config.yaml
dataset: "synthesised imitations of 52 everyday sounds, one a clip"
vocab_size: 91
encoder_norm: "layernorm"
encoder_fused_qkv: false
encoder_patch_size: [4, 4]
encoder_conv_stem: false
encoder_depths: [3, 6, 3]
encoder_widths: [64, 128, 256]
encoder_kernel_size: 5
decoder_mlp_ratio: 4
decoder_parallel_block: false
residual_init: "none"
learning_rate: 0.00091
max_grad_norm: 5.0
warmup_steps: 500
Rows from block 3 of the text decoder, named by matrix and row number. Each number is 128 + 32 x the weight over its row's rms, rounded and kept within 0 to 255. All counts start at 0. Numbers have three digits each. After the name is the row's rms in percent of the matrix's.
# fc2: MLP down (decoder.blocks.3.mlp.fc2.weight, 128x512), inputs 412-511
fc2.33 109:169122055156158155091131154084128170130112088248144162077151087084182186123166084128076153151031105135129164184126169116164137177134152143104095130084090122108106135126062065171155132119105119124168099169095130075110111097198108172125138126107103139136078129107101102099150206185145086098183131171141
fc2.34 104:127101161096102150148146094153093158145156109181154173136145125135131036147079148112043123137110143116138082206104088121124136129147124068113080190092133076087180202120136186089053171131162126131141216099188162098131141062122122099111152149183123093064086214107086104111045071122116137083128118113134
fc2.35 102:091105153125123144121120105096111161113141141101172143101185109080145110127078138148146180177084100105061166093125140116121153081066138117142177114112091139142183110080103120170133074175096092196135137122112142146150105103139086134111140136091148063119192097169128158118127110175135133137146085095110
fc2.36 099:084191085104159156085128080154104083066124083169113121147158060116111138098107202093108133107138144186079072133152192150113128087118118053098108109161043113123203188099135153178127154109120134187151094107140148124125094104138119170154041123118070098216120121125123103136114147107157155094138161133167
fc2.37 100:123103117181141160107130119108153158135119112124093197085141121108143149052118150132102148106118117150172133127117126153107082138097164092132137131121097120171172094143150159159104144145085176230138161147065095179114192082138100139147148108108088083107125133165190173158129075182138116103198172134154
fc2.38 105:123106169169107147093151130105129115147123111146097143141153092122077128103161128129081131125134112106129077120122143088158158152079109117122147180093130105139108145111114148127080068124091168174147135193131140150125130116157154164171132152106178189114171082147030141147125159138138137134172102111143
fc2.39 108:090114157122099124170100140146111116186164143157091092107092094137089161052116134132169135139093150133121119132124184148175178162065110142158127193187121136145130094111112139164122129045154104090105130166071123216160183118064115118116100098117155103154090114100126140192160105084127149150097173142123
fc2.40 092:025107106157115130076142179108127126120122135117170117141126070105145091132081105199109128149149116082174126182177126111110107177126149129116081111139146192071084119182170097135105083132112107126085108127114177161145072098168131114156124115076168136101110060148148162135077106127085101131158138085130
fc2.41 101:136177137136159123135173107045117132128062109122103117110086131129152114107089104089140145087133126164129075112151111131150099107144133144157155199157085148156136131130109145167114112127171116186109118181106085085123140133124183114141124171132183153114129075081075100142133143090164035147161107221186
fc2.42 099:152171102148150154154141148112093130177138085084148107243097150145159120170150146113087146097171162160078092139152084074223108064080183201163109128112122068177145117094104231088105113101132076095156106129161119179097151153101105097099113103147113197118148079123092137173088116081157138154096105101124
fc2.43 103:142057158143142158138149138139114119080125171114124125141115088174180133179090107094128135126133109135115153158111151087093159194225159084161120162117149144090076172188133151149119168131123101083081105142056105124146160162160208119111118167143128110121097144083127146081148124066151121128150119081109
fc2.44 098:099146177088167104151163097121110110182042155078094126124130179106182146194120135125127106181065120147125121124155082149050182146120096128153154053127134107120198128079099112143149121163143110169119169126147084129112131056147098135138079162116121207141100195111100071161132154176160072089155076193191
fc2.45 097:141077193066139183122145162195103133096129158111116106108152103143130101131125134157126116157112158169114135116128146122080132111231178194147154097164124137132119126106127102088068113125118082165154183121182161199118103110141157151132144138139109134097125102170084099167113108187200104103156091064130
fc2.46 101:165102135107138095062091132114102199181139103115124132077128147152119137158145100146133113115124035096154160107107110114131142099077124110087150108128065110081112164149080128162145147188063093117130113133110119152127115119146071122135137094117091122094150125129097067145097068179122118100099116150182
fc2.47 099:098097078169127040180145158109155158022126076116098204128036155151089152148090118142109111085171131135083187097141120147114129090115098129124108155096154131135092139129165115083108075146158131117152174175118132144143129121113138133132092163133131139126167104164097172059146116094164135116150162132145
fc2.48 099:122144166133132131101112127099164134071081123142187143155122117157108133138105117087137094142133123116096029136114105095136124118110131096128174103187151188134073148082126142132177104136127088076133114109110146087164154112123125123104080143192171153125162088117108103118200116157111142137122132116058
fc2.49 106:161196142092136131094131177139099155154049127068153103147159104098144159094140133086172200117148091119103105088132179174170071103078129139149102077132135164163119105129154136136064113147149141119118135154157111095108167112114141137087133192143152147104137149114122129115174135151085129085150127102117
fc2.50 094:209138121167146053075091091153148118122105111139142148116139150104147133115200127132104103183155127113083098094160096173126125165174107135202141106206160149099139103163092103176106139103171153134044127113098102099128138120102083094142126107182128117161162117173168108090185142232128055134129133125118
fc2.51 100:107142128123098146082187159156094071196104116155129102139135156127118153126077134186104176115087180135130178159142136144196116116131141105080132214046159134108120078096129150152148106145122081151111132123121189103128122098152176106072167070128049132114161113104067110106091119136101169124111188133096
fc2.52 098:129150124170117135111095110136097161162131163106119204087140157118097133156187099098144119128125137121170141160156106144123085115104164091122165110106116125118141117079149101170203133144069132127073102182159202125157164089101114102145137085175202192088155149185129084144124158156157180153092109136167
fc2.53 102:123132107130178139131075084122173113199130129122063090086150157102176137126143096120124126170117142132151147135133099111145124169115120105142119113150121143127169145110167053127116147162189145179068112142149130116126158167125113125143086117142124092116145136115136039087131092161116152099105117133165
fc2.54 104:145176099135121099137128132136117104148087173107111104184133135156150114178163110179094124129161134123126079181147082105107096161167151180100098062129142116127124131081091105166169133117149110150174141103126182112122125131118126120074180083121088107139097144077124055122173150162130134105113164120181
fc2.55 096:150108077102086144130134194099103255179132223109108109175109127097051165122130137128124149159109106182195168164091164122139110127113146157124170153194140085099123079089125126081177125091175098136188122127122114157113111152121189070139182143144139129108098129076161171175152149169138135073161117118146
fc2.56 095:129082126185081101106153086051134132199133127127167152155172147093173136138113117108125103151136147145136098123128111117183136086105055086079120107100187121102156134132132092104150122158168112120134061112099126018138111117122166147077103111168133093094144159130104095137140142160140102135083106138140
fc2.57 100:063161131104106181150142128141109179135142113151071139176117077152088126125092147138083080149129076118080157083105144077137151142132138151124159158158159156085092179077145040118147091050162154146145112129168112141127108137152131073061146138115123132116126168145098118154155172103117056127159149150216
fc2.58 103:168120130110175098119130147060134137070151142138149130102147134147149158105163136146173114071080137092086131095150184106155115126107105098186131149120060105198133112100097143158148140148132109063101120107122114128149187114130174150161080153139111060158140146163153097125087109087093136126117153139133
fc2.59 103:112119091099128174207117131118121129089096160119160137148114106071100118130139150123128083117123174124038152108107151138091142122165155083109092109172099181124182095182133142187107128115160110131086125170132042129109159131127151111124132144141089103085163106098140193158120172125086147113157083092081
fc2.60 097:085111145083174199141083126127104120172154126101111085154115207163143125139095207103125062191146166091057114082110089119112131134154145163108117116238082100137081114115122138178174124091151174096125089116136098121101116120074138184184131116179152110139112131135084129153143139140170128166141169122141
fc2.61 092:104152085125104110148174136153075159149130070162119115140118093096085164130132131033178148136137092155098070167113129105129073122120104103128103220107169137165142099115136152106069140124131176120137120142196153107131189155142113147172114173189158089078115103107140127179115114093125168137142084115166
fc2.62 087:178112100110082125084131112152147084129159104076127138118154147103140145141174144169123160158153135108060162139092110123130076134147146113186164147121066072173149195114162188132135122141192117139129180149151084139134104099081120162134101149194152138180133121129171150117143115075112183131126113098078
fc2.63 102:096214109108088124168136165175112149080091158140112130113107211104110112115126107168062130111131135152183184163228172075184148152123089137097127168098128052096128157122071136113146125128117063153115112140153135125141124147094109102113140074092139179103126148120108100093144106169216099171101086198143
fc2.64 100:140155118144114151139124176086135107107073148118070125120112147111098114122099176098155116098160154145156177100175179192122112163158086128128092118105118092072155161175095161168122167168112095152131158084070208102124158226191152097164184086121156169107115132146145139157178093121106087098110080092168
fc2.65 100:091165165149098100101104135116195142086158096118144104164192154140183107132126134167152116098150176113118118157116111084085144142149105088136179152115114162113103155187066122191148144160107100127141087090156148095107179084100128116105119102176071149140041160090128088081158168116058106092114093147122
fc2.66 100:155163169131109123153109158158121058097120111172122124128132084136040075109110164108070181111162148086087152093150160111097161135143136142160214175152144105114106142202055116113104110087159117085113136108166094158123077162143158114106166120121170149150133090101099160145147122117124156070096092090070
fc2.67 098:103143106081131188165134128110097153102129109202127174093115127140134131160122090098094112128154151164111185165165117135171115110155104113167119169091073108134151162175103103089134129105139134107104101144126160102058134158157122141139108148116180088159098143067167093119158161143154129114166162130160
fc2.68 105:162119110146139105096147146117153118118119118137187120109131117134170139161113165113065119123132206114144091137128123087121126195106137137144191087102105127096135163145141126128105156138108192129123126121115089127104138098101117097120097143119124078156108152179202096125065100182132072049063181182124
fc2.69 092:041125132145107156149174169135171117105092137115117126150133115124153178168136155133159126123186084119128162120103095084159091113124091119083033139073080148122166117152151159097127133103092153101109097121137052084118109144085142157138122067064134186197150100160146112162115167158082087141082172155133
fc2.70 100:128147104117153111135176114139107089163111113069154132089078136118134170104170140075174087117147151202055120138122158133096142094154099139199115059146060192109169073195076101189131124102106174139125149109143076087142133116142164126129155132180097097172155138140126096143187182083089143115152157086104
fc2.71 097:085164077153157161128139114136167124098166103140156125171199162099068174132109109133141100126157120109144104176125153141181092147070190092128095127181092160140117140169098136135140083151148153142152092171090163141115127086110129213172082148149087099123128162117117118171145129130155101136121123083145
fc2.72 099:136132108118093093091154187146106087085185138116164116099151121116148155117151098116091112130187109085132141142075129130193138092066118101103103174045166158104138140146093108086129072070151103100109135085140148105132115120177063175151176149083112140132143109083143082130085133119183123085140096162131
fc2.73 102:109105127116152156116148148136134141115117141138158158164131107121127156159123150103104093142087089096119115131107067061120134127156029179150174104130076150177149121145124088110167061193146112152102120146121113161134075117106119121134097105112140096080155095134108099146110093067151081147108149161135
fc2.74 099:119159143117116150126078145088131134142181134080117150096085137117162206120114162189124141177151156148133153113177099177195180135104085079055098090101178102095147156133078105118148103119105207151129118127114141085165114132197149105154185102173111139115095099129131099126218131143102082152158078146172
fc2.75 099:107186180099122137132152128171169137098081120160085147132162124137122140161090126116083142144126134143135089131159157140091122119156125167169075141158164178153101131172082160105102138144147107097129100123102121086126091135098173147137077174088129108111177122153078145170189179072093122134105183134106
fc2.76 100:103133198091146084157109072164090122119130124101096163178168120159167067100087160195088112164151134193167137131120037110113076131148090138119143159136090094123105149112126157130192077107160070138140149099168076121098073121100137164108149145141097112143097113128129061075073131145165149138086051073107
fc2.77 099:048153107076109095058105136124155131129188112190141104168162014124068100139111131138126167137120149176142072107154147149143157067133059134161057188156166089161183129136107107124105140097181089140126060115140140123139141098066116157162132172100194107191152137139127099160145108110089107114115154160140
fc2.78 099:079129162125147155142105133162128126105115150177130139147142152048006118044150063108064100154095174124040152133062132071115159171135145093164103148152190081165152100137106136103095113122148144117127191153085164108130088118069105099113093185146177166138133107128125184117132149079135151148168099169138
fc2.79 110:116153088159108081128096147133114137118092195105144118090080152163086146152143109169147098092130147119133145136187107084087138156101081114082133066151102181101113110111128114086141108120136115133088055151129157166143136116115103129171108106080124124108106079104199132117143138114124143123041092147191
fc2.80 098:125124142157137088100101107140175079115174116142061160104079112078116108111122132123116085129175084130145121086150145075112088189123112162134125101180172114134077191165103104138127148060139142060100125131098099139068155138144094128175167121123163166153119153151123176101120143161099109075117142143091
fc2.81 095:136145148104089127137088108175156120136093143163132165100135111108101138136137167136181104113119123090150169175100144148176158144125093167153156114129131169166085109094132108080172172127124150147079105085087135088162124138111059145120096079103114125182091133148148123121178181132145118134082137119148
fc2.82 098:143148147130142109097120075166150071084189133068117092175163131132105082113080158097158087080166114103151188104110143142166091146154126120108079114131113113110131162176188148125127168123135169130112079156146117142156122149145101116122119109131140149088078103115157079060152080148128123133100111122135
fc2.83 100:147106125178107104130129159095120154107052116060152120152132154163136100095123128080070179098183108130123125113113138174154188095154164144174152150198141141142083191124054119191171081072107075121132073102122104098125055177171133128075116107152136128160162185132107183140160091087165124162121157108101
fc2.84 098:102077133083153128121106087214160161119125073218120080089106072093099116122107186130118176073133111129111090173076151151101147151122095041173156145115127114132170127151122145160142134119130150138150173077158095098135109131085106160115102119105094092080073129050135146138107138151109143117168094167176
fc2.85 097:165163139155154123144107070119126090054121127078116126088135107128101135044109155198076120056115154145167139145087101149036174182156078119134184116125140138112080170150122140174102194146125096130132129046074111193133130123090147090099181141155130131130131186180115126060082111119166183124116064200114
fc2.86 105:123089168124128167136111150185158137121123123189128139153112115092114166093135073096201140109151151136121204130175123144091127073162123157100156119184156083108190164082143184132160172132114104160184128115086119201161121179158203124092163120081140127084136188143148152095140155114143097178159228091119
fc2.87 098:117104123130150143159163157138143089111050086157153109098155166131159093156096120098126136143114121082153160069136128132128110103169173115119097136053087114124081157112148131137124119100114124103096070184126125168119109063115159177122117098125108143104093076095111111132136127125132100111134119153081
fc2.88 106:154087061083149106086146147165133101131147141117079102081106128101124160127137130129139148158103175124179137147099171101094140082157136068144128122047137163102175094181123118082122167182102166174182132183148144158076129105097104141156144101130156129161136099160183104121065087083209135072132085145131
fc2.89 103:139105150093152103110131191125167114143097101111128116121151136094090074125185166087134162181182163120142128134147134113136143100101092111114108065142128132142135128134034160126117132095175138131139089157163076143024194141075120135108110169124157164140090144048102126161167104149158147087148132185141
fc2.90 099:122202178117164141149135166224115127142070160107159135143144072175110126122092094102118128191082141094100163124158131166045096147170111198167183151123159104113030106140101093180140097069096091100129101160129149151150144125106142050138140128122124150099126141145091073132130123127142094154132142147133
fc2.91 097:148146152155102113080151126105178152209078166141089112156162107100139109126157107161124076105123060097035124106132117151142035143079157132128150124133113078150136107158140131125040173112128118172091158170131172212035134136165099187130093136125107134093091124101172202134127134131147084104125176112142
fc2.92 098:161146097140078080146112087093149119134078113175145130135080113094076126127126197094154141109101113115129090066160137081152132158088103127059101113133164110134191124118066078104117129212107137142175152124164122180099149114090164125081056148158110109134105139112101152066187131080110133154135164075126
fc2.93 101:103110179217111131139160132144132124068126096131078173122123138111130139127161132123104153125105115132162111099166089082116161111126136119117164086146167177081093114124198147095116164080143092120131128143119129157095093133165185126096112131149116145077182100174119131137106126143103123108130113075161
fc2.94 098:159131188128109132090083163131120099082140130192100167106112143127141107163098091121131117123172094132174050130164139089160129125129123117097073148071127131140110128112172120107141089156111087117180139128186158125071023120126106157119124154097155094171135118137166120101162107165147108145173108028178